config = dict(
    model='multi-label audio tagger',
    noise_aug=0.01,
    hop_length=320,
    win_length=512,
    num_labels=202,
    residual_init='scaled_by_depth',
    grad_clip=3.0,
    final_lr_fraction=0,
    weight_decay=0.2,
)
Rows from block 7 of a small multi-label audio tagger, named by matrix and row number. Rows with one number belong to one channel. Each number is 500 + 25 x the weight over its row's rms, rounded and kept within 0 to 999. All counts start at 0. Numbers have three digits each.
After each channel's rows are labels from the 100 clips, of 14848, where the channel reaches its highest value: "top examples" is what is common among them. Only what is clearly more common there than usual is listed. The data: short made-up English sentences, spoken by a formant synthesiser in many voices. In brackets: how many of the 100.
# convs0: first 3x3 conv (model.blocks.7.convs.0.weight, 144x144x3x3, each kernel summed), inputs 0-143
# convs1: second 3x3 conv (model.blocks.7.convs.1.weight, 144x144x3x3, transposed, each kernel summed), outputs 0-143

convs0.140:542471474473447457457530520475462483509503506449485456515518501492438471513471514518503506464518513506514483508470493496497501562503502502525514500475507471482489514519479459507458540467460489480452476475508538502466483481503487472517505497516487497430485511495476479472530477510502491520503492500517515516458506499515496514494465464476455485547498522455492505509493478489499524524467501505482477508497465509564539505491545501532503
convs1.140:492478470520490504473469493469545456506498532495489547519537482501489480494531498503497465466462480490473537468509523500494474478478494511450479449534503523490537485482504510520460494459445529494490506480526490460493491532494509517495518529522467458483458481521481474504502530503491515443504515480449477489469543532509483494479500517474495476495508448494464533511483484481489486516514530471487461477507555516459493528519503459470479
top examples: /ɛ/ (72); "every" (39)

convs0.77:446474500478486475509485524484521512482467459442515505514467416489515474485530487530477476479490452502425515524505512459502460544488480483488482482533506516509531482481519498513501467532531494485479495503473475512497495492509474504471450485508477526470485473511497486503492525499492507491485478486526461505486504464454466525467504474493524475441483511473529517496480517501490475444496505511504475513547514503481517510497448476514525
convs1.77:474496486462486502528499447460487505482486523512512478492446507477512520461464493501499503492499526491523513452506473479498517449502517504473493432495483479467487493499526460473497492462491470495477521489503498509485517525487463485469498462460415485492531539484454482467486489474460533475539506526495480537488500501520496476479521475494474476464500499516519519457507482467478475514485457499490493488505505472550445538489498486498518
top examples: /n/ (100); /eɪ/ (93); /s/ (92); /dʒ/ (82)

convs0.37:431488456485491544490450449509483492487524501474492508529506494482508487510501467520469493502491504504501489508489449526490461459531510453490547452452496497474492524509493528530494497478499508470471497494484521463491489506512490489525528473465465500515503497523495520507511443529457525488505454498478499485493501426458522477451504472486494423488495500506477527511495482475508496478517476516508487480513510444506487506484527476488472
convs1.37:496485520507441497496455461530480498516472488480477512467456526493484473486470452507527481533523460503493504510499476484501479436499524515522448511468482511509491502519487514525456445484527503491529511510529461502531461492486491479450457546463529486529492439473534503515495481556516514504508504490509501494515513470490510510472484498539524460502488502517489485454479508464463494510518477477467465474499510525522495481467480529500513
top examples: "was" (29); /ŋ/ (27)

convs0.134:521484501476519474474498489540484528456542481490537490496469491493448492509514508512474523503515453551522470515461449498455460502457454502512502497477490474466513487492513486529494538507502483504544488478473518517498480466504471499517485504461462472538519472497436464485439485489499510511491474478497493483530502483504465446471486498471521516502489504468469505488470436505476494494517494479482481491522491481484486522457492504449487
convs1.134:477474474477449469511498491449490531449490469455436539481498504468485476521461498513495479478495484459492468490521509517478510497487526532502496484496507467483464500471470533502464474442452492508471465493485458460482518476463504514488474492496492501494493507511466482462502489472500507497501515480543485514445489518480470437494534495465481475476494510490492469493464520500502473472481527488444483503537527480495479533491497489527506
top examples: /l/ (92); /æ/ (80); /f/ (69); "laughed" (62)

convs0.2:473478498481544468499478488500488490464518505511473502479452455505532435464478476533507538491465493546535544478472474499494517496490474465476444491509472473467511500482519483474487524498478526536516502505485538509462468470471507485503500474493486485432515521510489508457491499473459508503517484482517523437514511486486533501476507501452507465481446496484517469474492503497475501494504489474490514538500444514493528465487517518477505
convs1.2:512495488521501465474492510479494495478497511484502516490495567510493514436496529477460508474496477485475478509499523526467438516500489478487506508496517454452475505487491485511506447473517522474486497459457500525432485519510493481482446526478475489479529490524491466494506498513448473485513511485509500470473517453498477506469522489486476482464525510494422474504508551442491503504511483478499512509480493496483526540518482456488485
top examples: /s/ (89); /ə/ (89); /f/ (74); /ɔ/ (71)

convs0.44:492502486525488509500438485491511478500515494501516495506500497469501530503459487463491482532498472497471453490534540506506543500520508520496498505481493507501521502507466474478478521498487533494523510512485521445483504523509529533474490480489490502505485436477444557490518492438416453535504506446503463515494519489500486539484496485524483513499551444508489426502479469481488481495477523520518530499507523479528492496491489479501512
convs1.44:487443505463498476520499467477474486484465504469457494489478502461499505490441466453515528506500488442451416489507496493459482495501540498482498490492449519495480491516539523512495479469480488532512486507483487511502505491512489461473493518501495492520479471499469508521494488510520466492513494486489497484503518512489484493493511478528458500470443505458423441496499485530494485519463480464451482510505518496496502482549506504493474
top examples: sentence kind: statement (100); /ɝ/ (88); /s/ (88); "slept" (32)

convs0.82:512509432450499466508471491492507503499487469511484519487484511524518526502471509513542486455472456538476490475465481535479501441506491491475491484454485469489511523501487486519493505513527513474490512491483507510466442474508462527496515499483493505486496494497542501464504457462454478530502514469519521492477504484512481523462453479512485509476441544509484487448498463479488527474471473460515526450481512477506471496528488464507475
convs1.82:496525483479462513507479492511525531459479482502494495520522494478485468496452508505512479470471515485531495492460499462533505523505543514478521495459511513484477529520503473518508413489469476486488509469514505495499438507470433493514496475492470470520470547511533523497457505514473478514495513461478491529492485499487510500476475529513506475469455518478498501459498534488523486499477467499441465490472464530492447484476475481474485
top examples: /n/ (100); /s/ (90); /dʒ/ (84); /eɪ/ (83)

convs0.129:493524482484509460509534469511543485499469523474495441516512510474502479505518543516475524497479515500489480523446490475514474464492485466469551457457504481526512479473486528503501516511506465546467498502487453498503490443512483508452483504491472506475517467491494520470543509580512503486463484498528463491514523485494476495474498507475490508498451492507475502491492454507460523444536468500452501496486485517475506475490505468505496
convs1.129:521470500522504473496487450467501502468491504516465510463492522498538483499476498524516502486482463495479484462514509502512500461488531471525520450497499513491441496508481465492500482515491484420461514497492490500487509491478508448437515504463503477465486476489461469427500472488517503494494501543460485518449486489546472456525497506445466512496498474493497502487458504528483514467480495513461503490486472491506496526540486480522493
top examples: /d/ (99); /n/ (99); /b/ (89); /aɪ/ (80)

convs0.126:494543495490491504469498499472490458499528454520477461477499465505508489494539528456499499507473459527499515476479481497476485508534506516530487504502512492478447504507492499535500505492503510483496522454481460550463499501502520476477474524535530499447468485426512474491496562489480441514456502481508519490526487477448415487533487485518482470502501477507521448480505484502464502503507508495486464492479477525504498508491503489504474
convs1.126:517482491495496480496489484493492468454528481491490461458492499478501470496501518524488478507510517478481471470481470503488446532449557506484539500534483500517480525500484499482445526519534481445522541468495493496490517514505501510516519462499496502478474481444474501474471518534498510465538474477479460492506492477493527468497481518474483470493514464483462466476504492537465494490499546463497463490440433475517530507492506508467483
top examples: /s/ (86); /tʃ/ (38); "sister" (30); "kitchen" (27)

convs0.100:503528502478467477498532516480505511506491480513503472525512552461505501502492507537499504509483534514485500507475486469489523475494508477468505405489534505507450496470485513513506487496516514506533508529527429501512463465505482496500457448482477518494492502494469501466513503522466542532490492503489476476480506545484504487474468470453500495498507478488483515467446454508461493467451517508518507499481492497460539436533492468502514
convs1.100:415456482491434458486462480495501527479528511505496509506518454484501475528490475487506490523492483500486550468458514438457439499500544511529514480499513505516470470460522483517500503509487491488531499506500471498486466517486484496541498482510482475444517518515509547494478514490510524529496513507502513551539514481504507492496482505471485480495493515507522464426502460524509501506519501485488474485468494495518493494468459485469518
top examples: /d/ (79); /ɑ/ (77); /k/ (72)

convs0.94:525517502498519505506496484449470508480507471493503519471506495478465484490509438510487538478501483479487475512500503495528477529509486485494520457494512520485498510510522482454492439463491499512464527492456446465495482523515483517460465479466472501512483457517444498455495481460531477496461480478469426466502503470488509514504510517452488514514519422483511470473446483506497499467490500478492488485498518494511497490491462473504521
convs1.94:506472523509478457456498449474526463526478440505481469483464528512484473518482480506498458514504471517486491497504504478513512523462531487522491501522521467498524520484481464486484493530478536493519514504482444452500451541490503486498496504504444479506499471515563516520504478531502477509533500477479486484497490549503462495510496510492477518514478486497490537470478445479485543536483535462520468472511494478517477509496464527451472
top examples: /ɛ/ (99); /f/ (53); "feather" (25)

convs0.96:530442504482543496476495482495498510475478475542509499466472485517516488494467544529490476471503530475484489516484483462457455518501507490489475443520489522474534464507506525487493540512517455496478466496517468508504452483529462515526533452469455473509506470514485510468521482496488492518490468487527484497493515549504476472461482513521473500483522492479458504467510510483498492428510497511486507479522456480481512481452496449500500
convs1.96:478490497470516494499502459489510491487515523483515483452508465514479480507485484495501509498495438508478468499493495476471450477466529499505480458497524494479478482541477474488521472490447462477498477473537503519469500510467474488495493481431488505482511481494444435513513472515482479479529493476505497466457505494484450484488503491469505495477516490491511550496495473502462495481513459489479412493474509478478461535465484479512491
top examples: /ʌ/ (89); /m/ (86); /dʒ/ (78); /p/ (78)

convs0.31:516522507497528457486497522540524496477502499505512529504531508492543494507519481466495469495521533470481523513533522475482487491519502505530504518478528467502502458458511528509471499520515508528506495522506503484501439507471511480488514448490477478500489490509494467479498516447443420493481528481525533457482526530483474498532487489535511534471464496469502488515449561493528489487457506525462496519493485519503472473464451484485529
convs1.31:458485536525502484549462478498519465515495495498488482508514485530471541498501503448505512490470448504492552492541480515524533530490515496483506488519493518517496474483482520501486504458463545507493476518544481475509494467456482519499527485524476463515491477485497485467487487525471479532543491437482529504475503524445517491549499472516480498466503499473474533493523512507506530525451461485490494517507513523484466548468493516555497
top examples: /l/ (87); /ɛ/ (75); /oʊ/ (68); /j/ (55)

convs0.10:514505483463461507516509494514492485525511480528473532512498499543518504470498458488523504465502437512492505487454479459537471484492452520511473496484519475505493476492482493526515476501543493524502459500510475517526507429458472557509483497522463546513495504556506513459472487536546505531456501480542504499517487506479488505510490519489510470498502451477463495485528466481493515459480521514506507510461525496499508461445507507531499
convs1.10:444480478489490469529518490509467485480506507534506454494451465472493491460494481458497490491522483498494492493518478478486507487523524518522496486464456523477516494522522499454507511517501487420491444487550504482484503492482542455466506480543520484501494494523485482505526487469461519517525474492505500471446556518486510490489518520507470442490506525497546521503494472518503503505488474499496491525469478498468439515507524533454493
top examples: /d/ (91); /h/ (81); "behind" (32); "holds" (28)

convs0.89:495540518516531493523485471470554470525519505495483516525548468506492549472489437491480493507450491490485471507506474477501532511469485493490501490432512487477493496514502501491503492509461524510470463485492496458525462496481514532461529446488496524520517503540489532483488475516457532474494498482514489512530465526527487481463493483483540508513543449488498541485504471479536524491548515508480509453476515505505517459504542503510523
convs1.89:478486496479478515498510514445480496462481433529462440485491495461493511474550459480496514487495484485510491491491479482519499517494496501485511508468513491505479513493484548451503530441514466520490511463488476455493489441522470502532527509441530467476495521473486509502531553504486511509489492471512494503512525485467510533492487524473504501510464538546490478492514492515487464539503513463494510517501482502506457478553472526526528
top examples: /s/ (81); /aɪ/ (73); /tʃ/ (43); "child" (36)

convs0.122:500536528470505480448522475521457489489519488479503500464484454454486509498512502549498511466494475524450475500532510542497500532534532478509481548468485491458493483529476490533495483522489467518515509487491512531485515508505495477487516519500499478540506481508492495449493519495502508488476541490543503536519445523510510515499541430485477508546488516503486524505505514527527458535483515492489448464515509459524527480501464506506446
convs1.122:495495493471476449541446491474466465486478469517471527489521430482506490483497481441494519519497503468535490465497515491499473469478516506475489488487478496474486482506494539478508469466488489458474460456483470447438502496490485489509489509486479492469523537482496471508512485481485501488517448480504525453466487505487481482509487540476466474481472486511477520484515514507503502493514456484495468513458491457463456471466483485478485
top examples: /n/ (88); /g/ (37); "every" (34)

convs0.132:494521501513501532497468487482496467494511523506504471495483471503457542512439469476488484517493501486502455455505516505496519482492460460503487446487519488500528501473492482507507499500497515485488507515467532450502475494473521496480501469488529486471550504536443508472499470482433475508549470484505458498509469491484457518473500483511497495493520505505518436496467481467543502483473498493488512500490531490536534471477504488424455
convs1.132:479487524506477484507555535510540494496509528526507527493512533483498485503485504477466526520536492513492454511495465511498496524521487527522507519520467488544486497538459493493479479470465422559514490498523532517507530479488477500535514509543518489502459510499470494507473498484511499504533526540538473476550541440509521527491467446501508545501497480497524492546537534509512481500464513498510516501485479538541510507494522464500519
top examples: /v/ (75); "every" (62); "fish" (29); "very" (26)

convs0.137:474503487519512494500495503506493450532483488515493443504462513476474480548478508479505453516460527498514496486533431481511497482508510492486512466494487480481505483479480549507520505514501477520445515510477504473445475542527534496498488506510485522458516475504509483439469517541457487493487441512516476468534486508509464518504459441487488469449494501487493516517487490481512477490507497478517451494508511502495521477445517491459518
convs1.137:465475495516521522495500492472480506481513478522512497466491532468526483493516511523513524506490473512455498473542555462472460480462542471534499500496498458458469480531530444478476527455485496476537526503505490476511494550511472498555454493496474487526508498508455480510469507498516482497492503514500450520522461483521505509458481511464524493500540507513488471468500520498487523479533513489504464503478507512506566515452504543498494
top examples: /p/ (79); /m/ (77); /ʌ/ (73); /dʒ/ (72)

convs0.133:500479477539519514466523479494517498467516490540443462466479494483500503513502516540458479482467488481487502474478517507506499499538517496494493475536476464445472512449474502507470459498493470486499444538493505494484481459483499448527546497497507537517437490505485511497469514504498514457499508508506469516511487458491489470479471493464474499481558512539524480508521470507505472475466491508483475488547485471492502447532489506490462
convs1.133:512476493479457497497497544464468506498526533500465477491542485440505509541498466481463492495476504486489484482501487492481535533482479490488460518546487502480487501523476522480471543499528505490463495444500471470523509478478482463513504506497535526515506509481425483468479489447461497486490477494520511466476481513520528498478497450515515533480436521453510509517524513502507471493503513463522468485498533480489550494525529479516514
top examples: /l/ (93); /ɝ/ (92); /eɪ/ (89); "later" (84)

convs0.106:506518486493521540458490502495499435478494509483461463496481471498489533507469529510464506485480483511502455476526485489524495513516507504517466479488565481538466514513480487501490475474466533420505476526492507500527478527495475501461498529488510502508487492532500506458487464463475486526474529490555497482476496477477514518483486515458487481512516527495507446504436460504493477512496481490467498441518503469510486452495495521470475
convs1.106:536457496504490499476508504533473498469487516516483513483513487487521451491489498504512491482466508506450523491501523514528476508467484514501509494488514470474493524469528489493423487446496517515554478488511502518486530520521486536509516513524501484511468501519515512497476479451496494457517439447499526508512473475484510443450484493493542481483470523499485490460518495508537478488517526501552465505445480496516469551496479514470452
top examples: /ʌ/ (33); "jumped" (25)

convs0.142:509489500450510508490498505471473484506492510466486460476513475524482483512500511526489506509491468528556516475458481434532466495518484492512494452515468494499463488473488486476504530525492548499456460475497475463485450483525528503538497514534462489496482522485535457517481526551488499463502456475492481456511497485502503518514464500469455493484471501465477485497448532501492504469526434470514463510498486497482507467479484483500505
convs1.142:468493469487503499489490474489543465462516537470532487484501501516496452497476477519456482455448498508503479495505457508465513495511501495516447481490528498520436520522500481530521547481530495495470449503497528496494443513473495470447515529454490499495477484487488496518500493503510472464552497500500479488432496489483533501510471465438474524513500440483497500490477491481503501479458526508481497461486506493514505503465511488485502
top examples: /n/ (97); /ɛ/ (95); /ə/ (95); /g/ (93)

convs0.125:504461450504530502475534489527483523480498498494481499515463507501464461464448502511479474451506438535518494470479515482482516486511480518485521531510513486498455482430473451515459528472512493511494496498499527473502494481490458483518481481467513509514490479512477503494463486505478507458547493517495543498492464484492501484462475508549495506476480509517502487515520515441506437491461504497503528501476488479480476474498502433486471
convs1.125:498466444461501519455489479482461508459479528469484488510521487491511473503495520448462483480472470470483475473467518498436493464477493514477511560536519467470506487493519496546516472461495526503512480480505455462490482493459500491485459504505527440483466521548479476477495473447512460500537515500477493493490474479504479456484515478512495510462502487491517521493516513464492502505491467461491470475522507490498482474516507481499481
top examples: /l/ (96); /i/ (87); /oʊ/ (84); /s/ (83)

convs0.109:496507483495506535518498543502514446483513492486541476502515488497482509410536474486481482472487485482462534521483501474491487480485479508460515476484496508510468545502516537487504534500493462511462476489507457490496465476465553480510508467497463476478519512508497495486501507500471500502483504465524485473453520499535441448496494512466504480495479470441464482483525527474493549528513489497435508486519482493516508470538501507499515
convs1.109:471519497502510478496499497448501495531490494491470512508516475462491526488477496511547470480454500475523516545473505503516518456468530488493459524475482457529486472489480475531478496489496511499454506469458451514525508508501469486485517523536524485510494503478481478497522549516505520490486552476491475547482531522537479491521532492497497538508445473466519471488513521551538448499496532486499536458476550502467507500503458517499499
top examples: /p/ (66); /tʃ/ (46); "picture" (32); "painted" (25)

convs0.123:516508518477444514486486515472484497443491474470450529509499501459503506444502477508478507454511451516481472513525522496504489548488518477534462508486527484461484540505490485481518511511472516512521458514449536507492510507498489465494546518498500487483522522474463525449487498480484464508518490514451471536451490489500521505475479519475484523501522505490497470508472444483501516502477494513473489505536491460521527510513473475478434
convs1.123:492499514504483515534482506519490477494484506505445514487473496501468481464482504467462478487500493457492494478481523497544495508480532493484489463526473494473548467465505478525453495494513465462486508462485455472488453506453504498471455514528504522468502469477467463553435523466461491494538539488457496490520483476535501458530499486536489485491484486470450503485496543489484514548521506483488492493501493524455481490490500498491491
top examples: /tʃ/ (81); /aɪ/ (69); "child" (53); "chair" (26)

convs0.110:502483501511485521477441518481550425522487474480472446525537474483473530498494461517493482477481486515487493534521483479495497515504477505501505542429486534517473522514519463480511509502508510478472506508474474480497526510537499572517496477526517501527491506508465526470523460508477519494497494481484512507527472496513451488473484500518511463537511474499465517468504473512526472527499507497530545464479493471478480508480516489564527
convs1.110:482516494438462473497501498455476504514485524441506468520457493471507508449517437435501472492499470483560517508510464451544502478535514479483509512498511468469514492523500513498496511501496459501463537493495501435512489454458487511511458513521496473491521535516485504530502481478490487454488471462486493486476497504494510521484499519481471514470464502533509503473480478527487469499475482487513489487480539498507477487527521503468471
top examples: /d/ (85); /k/ (78); /aɪ/ (62); "quiet" (36)

convs0.92:555495513508494506501512479471535476489503526493504520494479463485527479513491492523491512479494504493510540505493505447510514484479514498502503469507493496495479491520532509523493502520539421475465463515504494493531409484472459463470495456462478521536504493524489543513514474533449533559481519476499494504517436486491532524481495505487516501499516459520504457483476479498507509472529497479462497468513477499470510460529505481532503
convs1.92:529465498493485516521504482473493471495489542495517518504508456499448485539502497492534505511515464476482529495478512467500487525508522519518454518457513512552443488513506487492481514541491473444518481468504471485473431481500527462481476495473466535552521474543471546504488527490524524451474456488466508491463513483500513504490502511511493465475457473502514502461474493492529511527493498490483507508468511495475506525504484543478537
top examples: /eɪ/ (65); /ʃ/ (50); "station" (26); "works" (26)

convs0.66:485507482480513505485451447516478506493521518517548557470481499481496466534481566487480498529509476462483475524485455478497509478501477569494528526486516490506523495510474489491465538456480464488481471509460508534492510503509472472450517512506499488500490521499497473506471488498493537493421493452498533466497508491465518481520506450496486480485499493506503486445479507470480480491525515489524494513486434472490511513473485510492510
convs1.66:555449500467506509502500496490484507489482499501454500518507503500521518462467527473500480496519515472517509513474509521511462490505539521511495468465471498528488511477517514446490517500520497497499498499466493489463487503505451515488487532464522545523513475471515507492479491505540463474467494484454547497509511471540486483462512544506512476494457469480465467487516512494483468491486432505466476494497443491468484497565486515521431
top examples: /v/ (69); "vase" (39); "was" (32)

convs0.119:490473490481515464500428484505500493507486472508475582524483474517499538480498475506510527528500521496497520533526497531502539522497513536515499506542457510469445495528470516487478510506462476470488451502532536478469453487484483506485497472501514477524491514466507532517476481473518513520521527515477477487466451525460530516480457451508498487532472501520487483476525500465472499445499478493475500513469498517523519526507512492537477
convs1.119:451457473483490501509497492492492517499509437500480501483498509498488505481499521475494479479499473499471482485498504467459509482464504495493504507536495481467505488466501496435539514513466493446518455436499510500484476468501472493500486534478516449450510488455510501495499531501481519503548452452505501520491497521472500503517472516497487482477503485522471480458504448469489473528461500449489462489495519480470487500462458481513440
top examples: /n/ (90); /ɑ/ (80); number of words: 5 (68); "not" (59)

convs0.113:511453483486502506479533524535524512507508507521499471515514490500507472492531472506503489535491453510496475505520469481513478503540448529495469483503500514475480488442513504477454489569484547474484417505453490440528479473498527507472497511495481495496503528526509440539463530526473505541489472494510464520518505473491487480479471479471476507477499528495495481481483505502494503477494539494500519494466487465504482528464493512547482
convs1.113:485521480457497486499499470496484464494516473489508516504499487516490479458499489521453518483510500490499481474482443530503520493478490504505492487467500474469483473520471459542464500457501501525532525466435441495511489524490463558540545496481523467536505468470508501522493467496517462451517502503483464487491477539521474493515534499507510457507501514469473515496475482493483510527519511455490500493546489529487473468516470569498497
top examples: /s/ (93); /k/ (83); /aɪ/ (74); "likes" (60)

convs0.61:471482474507524524510494486498487481478504508521502475503475483500525503483519499463454461479444527517507479510511478489477497458490501489488471533478511491477518472470493527485502509505493532527453484487484497466428525482486486521491491484479456484438506508507501498480469454502469457457464493514512512449511498538521492496479498499514503523483510517493520522525466498498498491481477513465537475530504488489453484510430492408458503
convs1.61:513484517482470480473503448481488492490513444522497455496478496499533453476510522485468486478545497515473478481534498521534484548446495500526529463508452514467510492462521475450498510477483514481508478480507450470483519474509504535498495527485513444463475462476552490489532515546533507484477501518507518528481490489485502512508550544492499485515468525463502446482489505506495508507500488512505461475472515547501473526490483508490486
top examples: /p/ (62); "every" (33); "painted" (27)

convs0.36:544517470505563519492500491491477492511523496507462508494486511496498500516487525486455505466445492507488472482498490482503481513515491497453476455474504489504480537491479522480504516477449507453523479472515489466498515496493506533515473474474495489504526501506488480509506503495441502495477461460540486480537566490508525530440460480453473550449512533500518499436479493477497479469492482472503472480533490487491514510457486466508508
convs1.36:515470510506499505469495507528475493514472489480493484509536487475454555510535496522505474483503458557485507474465479528492499523512486504466510524474488463512476484506483505502505526528550445518543479509508525509478471445516517532517500514499523457514477491506454491464487517534493535469468516444455479487516473471531480496449471514500496502522497532530479512464505490474496528512475516466507484500451469511479468510534518503459462
top examples: /aɪ/ (99); /w/ (92); /s/ (81); "twice" (61)

convs0.112:492507493499485459488486486467501462506471471516532482510471504452459489469533527440472448489513536547454486532465443489474516493504470506517514512508474532524455514544485504530486542471496512537529493467496470486483544468515550485490507502496477479447494460482483512511497499469482481516515497444493490472523512488522470495495520471525507497489484535485448496519450534498508532507505520488539515505481521483504495505523494488496506
convs1.112:542535508497489493499494471463493480517507534489491479544502457524459523513477548504521487501490508547511498497462482503510509468493565478454491477448469472567528487494469467534501467491478474514485498528476489486490462474485473519502522479473514480487491519512443498480542474506520521484515532478452507481482505471511535518501480527539453489502504462487478497477438490497500492512481471486525523460484497495469502500511511502511551
top examples: sentence kind: statement (97); /d/ (84); /b/ (77); /ʌ/ (60)

convs0.46:499469468458508471455518471505510481483513492536478518482468480484518495501478494521433486506468437477499487447482440492508476514491507490512489500500497560490497475499514480478513467492497485482508495467488517466486472510486517483465489462454539541511472513515460462508452512490509446532479516529491507508489457494510489529491520486496470503476534470515496485491465488475512495490477517481536505456471507510512456555504451466485506
convs1.46:484522505495448467487448542499442522543436485501541516490446539484467476501466462495523479511477520502523512460485489563520492521516525502509503502519509496469530512508489516537441461523498514508468510492506453484503475558511473521455505488507497474505535479489462468478465491492479502487468505451490506509499474529508505499522538509510510482479467488505486497505534501449515483480528504468538508532476505494484494481499480498503492
top examples: /s/ (93); /aʊ/ (66); "mouse" (35); "sister" (25)

convs0.114:491460471447499477469453458461525514477522509463473452471505474488518488454461502529485496500489482499529518481510505511462458463529514459476488535465495504504515472505489504505472487470511514501494484489482489465464506457454521494487525497486496493449509496460528513496500500507464500486503486511536484483559481448444519467471468456504484478478454510515524491508460502483520497460462462504497492476531495482480501490481535484503488
convs1.114:501434497496478525494473514487482501483472514486419460481484521488482498459535480494449481497483477506479453485498508472532481506512522517479493469494504525500516546442545520504531460496483511522535519494449476471490494511481496521505494489507487507512507517442486469496484500529509460507470458475504509511517503469482527528481502492515496498494556524467439441472501487513496485486533501463481460484503494512502502499550516495466487
top examples: /eɪ/ (68); /dʒ/ (43); "stayed" (30); "strange" (27)

convs0.4:475520466491499476490485489508486534490456532535496488465484479442497496510481508473498522530464513500516500472466467515481497454499494519509493525522496451499455433446492502508524517513453495522492516480515519520488505471511508471477495472478470501507477527481503518533510455501478466504480502498567528470515487493457512524505488470504488404473492524494498519472509505496501482490491516491563482507501526453449489515490503504473516
convs1.4:473413461507487497522497485534453488511487460495505570456446544485509481523457511499479478526488494533494473453488513526507503510462512484537525515463485460463490499498491527525515499482503534498476504512508498517476494496506506518506504484516493495502480475462510480525458493478518509512524525478496486476478467471467529467490478453497470489500498512530512465489494487469504513524511477438472499450521514454481473528508471489502535
top examples: /p/ (78); sentence kind: request (50); "please" (45); "picture" (33)

convs0.28:508519464510478522508495495496506502510528443520468520452478521477469490470479466467507454480500483512482463508518508476485536526495453488486449490498512478499481485491445520513503543496549507499495497452463427504501496479504502482567490457467495500554513501536520511518510541523498557494492516511474504520500498490471468533468505515480508486497503530526484447462527531494524494503479500519488510520503480465482515466518473498492461
convs1.28:509489487486518492495490473486483527503509479524545516501458471459485486514480528525531473455508501500468466473515506515452528503493513516517509471466522515510481446471476486490476485478484519460523464492503477497504471548490507517464477516520510449513496434513485503498462486478482474512485484447495441486475514501526505504469526464480480472468483528471523483477473474492462493456525487516507472509501498494482435504439482489453492
top examples: /h/ (86); /d/ (82); "holds" (44); "she" (29)

convs0.42:516436495509449503485476514520514508496480512577448467469511484508508548494472500493488446486456512503439486488513469511452474483488489481510494483478527492486506482457505504511501490509511483516507490518504494481477457468482465494485476466525491540490470524511501494525508498508473455509461458500528495502540469478505443493459446507484512481472531486500511495463519483476490513474496508482523530497486506463466531502526510451522478
convs1.42:473519509467504530534499485476481501550515568505487499540508533464541463476571494567532486492531517500530487491451505472497517528543513472498522490502496482508518470491496514491519514525450500466497456521485523511533471452537496531529487502498499496481485500481464463458528534458489527488536469494500494522488523496503502509541505489455463502487498486508492482485501469480513460502531511448504511500492493504534499494488495488455512
top examples: /d/ (80); /ɑ/ (73); reverberation (63); "robot" (27)

convs0.115:494515515476468479500513475494534513509455494531486500528510496490558487469513508466502499492482460515477503503470514473478521513525471518521512472500525552519514448464496481507542507500473500511481505494535446466526526473499476522449471468530480513488474493507472535467507460465443496522481463493487461501478499513495518492464524525500526482464488486477483526498514498478498533461495520504538491527458458516468468466456522508533548
convs1.115:473496540522490476496454519497486453511515503465521462527486502531492497517529475453487476514544462477509556491518494524537484469490488494479499514492499485508530466504515494505488492512501496500534514471483526492481488513444503522521495516495519494521500523463408498535500481516500487503485520456495466458553514454479491447488540526510477491467495518511505498472494489539527510496467502518492473486519488483436453545475497519495478
top examples: /n/ (90); /aɪ/ (76); /ʃ/ (57); "shiny" (55)

convs0.49:457521459483493483518488530474488509504485505465498469505499494531492523517504564511480517492484478466495492553481566471471475511487461476485511474544534486457504478464487529475491478495497468532478474504515472518438484495497502504500519510470499511495478559523515492498490520525507502440507477490484487493505528456478471462481502488438503527509494482482504540459517462480480476455487462541475479481479509528487500468483480497504471
convs1.49:497506515505490455478535456488473518513494489489503495450486490453552493553475482501489492514477483470491540514522460483499521499507589469483505466456445529488481478494483488487463477499528492467490516484502480497488503516486493445490508488486500499497531473478485490432498481483473486499529506532484514505483524531518479516475482504515499516484481490457559516473444480511504503459464527495460492492540489466484489517529502500474480
top examples: /d/ (87); /eɪ/ (68); "today" (35); /ʌ/ (33)

convs0.75:509484504488483513506497503454459467513480515499449456506489475513494495494470508447517502464519513488513525523445486445485482496509464490526522430487511487504519509454499459473506525547501492497493492475525470487484480496464484480503497480503449507505528503512467522520444516482427509515512462494480461476498533474544458505459493516473482535534489539477483498497487465512483487477457483498545493505501491488528519481496482510525485
convs1.75:530475524520503504441513482455512515496507508515489492465467477498523499500501439487482492449521472515519464446505512528507502516509529521509493542500543446521474481487540477462486521461516516471484483511494507492498483544494506492495490529536486486504489514482513442497443534534494472430526476516481450509506515499499441498522474500457489471528510529504495483476477528491456484501489507489490526495493468498483459484486506482461499
top examples: /aɪ/ (91); "behind" (25)

convs0.16:533518510475542513489486529426491508509487500478494478491479514464490455509515501517514496498447486506482511498522483517570525489488514505524503533529492530497505487478499469468488511512456537536495525505536473511462518441457504527475532435500480477517528539518531509480497477509423488518502528448513464522499514521499508524497507522509512501505443489521487514514496509476525488508483483502502516490507504515464492500477542443527512
convs1.16:436515529490496486453458502474482469516445495467473497478475516494520471475518476446475510508506510499491511503506466473516443521482526539476506557502506512506506493476492488519517529520517466498519468466454448502490527467468485504456476520488506488502482536539494481495465509498537508454491478521473500460495459504479471516485519537518474505519467527524483498530509468452493492472524521465466494506465509466491531476500488489512476
top examples: /d/ (81); /k/ (67); "his" (38); "every" (36)